config.toml
model = "multi-label audio tagger"
dataset = "short pieces for a synthesised band: melody, chords, bass and drums"
train_examples = 26041
noise_aug = 0.002
time_shift_ms = 100
n_mels = 80
hop_length = 160
input = "log_mel"
spec_augment = true
win_length = 512
arch = "ecapa_tdnn"
norm = "batchnorm"
activation = "relu"
depths = [12]
kernel_size = 5
stem = "single"
widths = [256]
num_labels = 45
init = "torch_default"
optimizer = "adamw"
lr = 0.0044
beta1 = 0.9
beta2 = 0.999
eps = 1e-06
steps = 8100
batch_size = 256
epochs = 79.6
lr_schedule = "linear"
final_lr_fraction = 0.01
warmup_steps = 400
weight_decay = 0.04
Rows from block 9 of a small multi-label audio tagger, named by matrix and row number. Each number is 500 + 50 x the weight over its row's rms, rounded and kept within 0 to 999. All counts start at 0. Numbers have three digits each.
After each channel's rows are labels from the 100 clips, of 14848, where the channel reaches its highest value: "strongest on" is what is common among them. Only what is clearly more common there than usual is listed. The data: short pieces for a synthesised band: melody, chords, bass and drums.
# c30: last pointwise conv (model.blocks.9.c3.0.weight, 256x256x1), inputs 0-127

c30.184:438430547526513520535499423454511482531516522450447454501532566483484497536519561473519492526591552497530462492545496516467586481491439461478698497483480465506494501463434547565535509500499481436455549519477483521656471473490509463585534565534490345508547462497499405453441614510466618544514584479522576453518592453459447507464523492470463461510453502456442442511491492518549548540572
strongest on: harpsichord-like; melody instrument: harpsichord-like; plucked string-like; melody instrument: plucked string-like

c30.201:467432531446495528593525489551503568402537475475565497510485545491576453507528554564504397461465591554506495485546459465493525483514493497601588548462477502435531486394528537512497455477570472433486520578501521507524432510534547400459456559490436679495525527500502596408462537500465581513510501579448547426571524556453442512449548448536536484460553553475486470517484481512489470562453
strongest on: harpsichord-like; vibraphone-like

c30.158:475496509537480493493527503508517491473510477508497450465526561482498529467516480573487500502428472521578575483463457554612467501463469505453490550514486552511491466496531524478471452474472471506486527476542493487544523483482528486524498476478532489467517482520527444490507520508411517482553516466470521426465462505528402556490514473493498476491609509505541555554377484482478492499489
strongest on: closed hi-hat

c30.160:543504461530424524529501462521511523541507609570416569441368502513484352538556587541461511482544441492443510417502432531474303517502505435439465526551433413457302473438474564602429490478491421487527483466527531463553477476603510532494459499459537515570554509496493486482424498528529459415534469553555469404464534510400507611517419476470476458489473402583517442529541584568424549436506
strongest on: pink noise; open hi-hat

c30.130:492495543547492494485552541517460479493485447501489462516486489559492488472559491442545562528456467413457582456483494466555400468438540487459614514508500496464479482482496533451472471561467489422497523535425464493509539473503439489503573530473470658510586452582445463430466672480516569488531523578536546557606570427616457449461680455417577421479446624495547543507438478480556552623577
strongest on: harpsichord-like; snare; melody instrument: harpsichord-like; tempo: 70 to 80 bpm

c30.236:489455546470429470460479492529537565554520517501504498592528553525465470536510464544475537551416461520561535418551528491490427514346467512451506513516498521480457509527406508503478504503459477456558409404502575506493534539459597481389557555461477524477479548614568566463437462457582506458534563546483512697552472566420541510519474429472444396508528469446514523583454566481518521476480
strongest on: closed hi-hat; snare; cowbell

c30.53:520508500594482549515510456567471500498495472501472523591546462508444441484484507445425417512441357571484444514451514542499467555478574571501479398545480459642488766405500452428517648462536462475515529488409490453549476513499458467511486482494510424551480454486511322507369485499531489518495447423534470538492487453551476539485518504503524521446436459505581462466504525496516512498470
strongest on: rumble; low tom

c30.188:432484631539479523483497533554536595545490434470493486401598531477509451398527498525442508453446473520447526555546647523529522488524551445475620509527500410409515550507416383493540556523475514468476504561386510505468501526451557569510623470507468503439516487508461458438436617492523535458471413533522517454492490568464493553495564510487495439495465541481456458481300524500483554604467
strongest on: harpsichord-like; electric piano-like

c30.191:359467453577501455442493419449577489507487490571502429560535503531495544523529510445506556470528639501495446507499539472501625463563431484508479580515804505394508488489394455452497511522538462465520553513551442442475535525516533485451536413514522532512499456494556474473444486478505537537473486498461482493503518655478468432518495540492474456485476464500469488567518488459559516546442
strongest on: horn-like; bowed string-like

c30.26:432565573545517574485478481534500496457460537494538511481544522557497493496554569461508461427437469516501537480568512460522533554467525512497652514520592559507554467435423465480509473486531511425470608639431474512449446475562543510479455520556533574476543491534507511361446599586425639525427455480502587429511535469494373510573595497509522488529516575486479500501458566598568561597493
strongest on: harpsichord-like; melody instrument: harpsichord-like

c30.124:478573479450537497547496399570578504514515564478473493467584482619460564503573571452458436504400415503549456555471510505535491554532503506555489646544543514531507507541498525451461479608505550469491518596528465442466431469518523415492414474461526661491476520524492521432434556508490545481522551596597520522518454466544521518549580505465493459513541564481466554452404537521490564589450
strongest on: harpsichord-like; horn-like

c30.69:547491537446540396436524469432485561526521536648497521472432618445507439591557539485517474472474532454466482465484512489496524502564470478460464506470475482602549522457481630447482466517443541479507576496539502556574465523591448476531535572458483481491557578493475493587500604519468571502448540459525485491481545498485481561454542520494515536531403534481592495494443529573532575548493
strongest on: pink noise

c30.192:497601526484528448459524549532383469507489447623562518482582480514532504537533507492564679504479553452439543545554499532508503425470478409474493483564525484371468524535447530509449459558466438472504545505470512440538540463519442516499458450495436353515522458527410419491484527461504400514516476448490500495458496519579486450504506526462552537483578531478522501510448516523520557487458
strongest on: rumble; sine tone

c30.133:582508535505515523469608450482378514487557524409511550428555522620489569533435563487563430511512480517412481393480440490460497485595485525474436551539533438524530506481542523444547446499503429479561480453441488442475469533504506552490447506419572542521499483473394578443460467471412522489514426584463495440501505466425526480537486510530442497506510451442487475495555548477427449522469
strongest on: pink noise; string section-like

c30.57:522431527402569418472452586468445462524507458523477407487515572507483461387483563509488565513453518544552491525528504561525530515383505542409505500476522467548526526489528481543564487467485524498592570437525595528478487523555479558524515533501482484513550416519512483462488510536484515429531510478502547495472473540456506543455486471529480499464502495484532533543379473495444531478539
strongest on: flute-like; rumble

c30.140:464480538588486483420580518493513415591553521478495457469453552531536459553482470502530518503503546564486402439464473459491531463610490417528520535431565515534506666447540580509493618594586363434595484490510463478449479485490442529449491502414472469566511525576511515437497513525444534483463484498449541548495478445456475648526545445454474582514493502479491417528504503570557570514524
strongest on: pink noise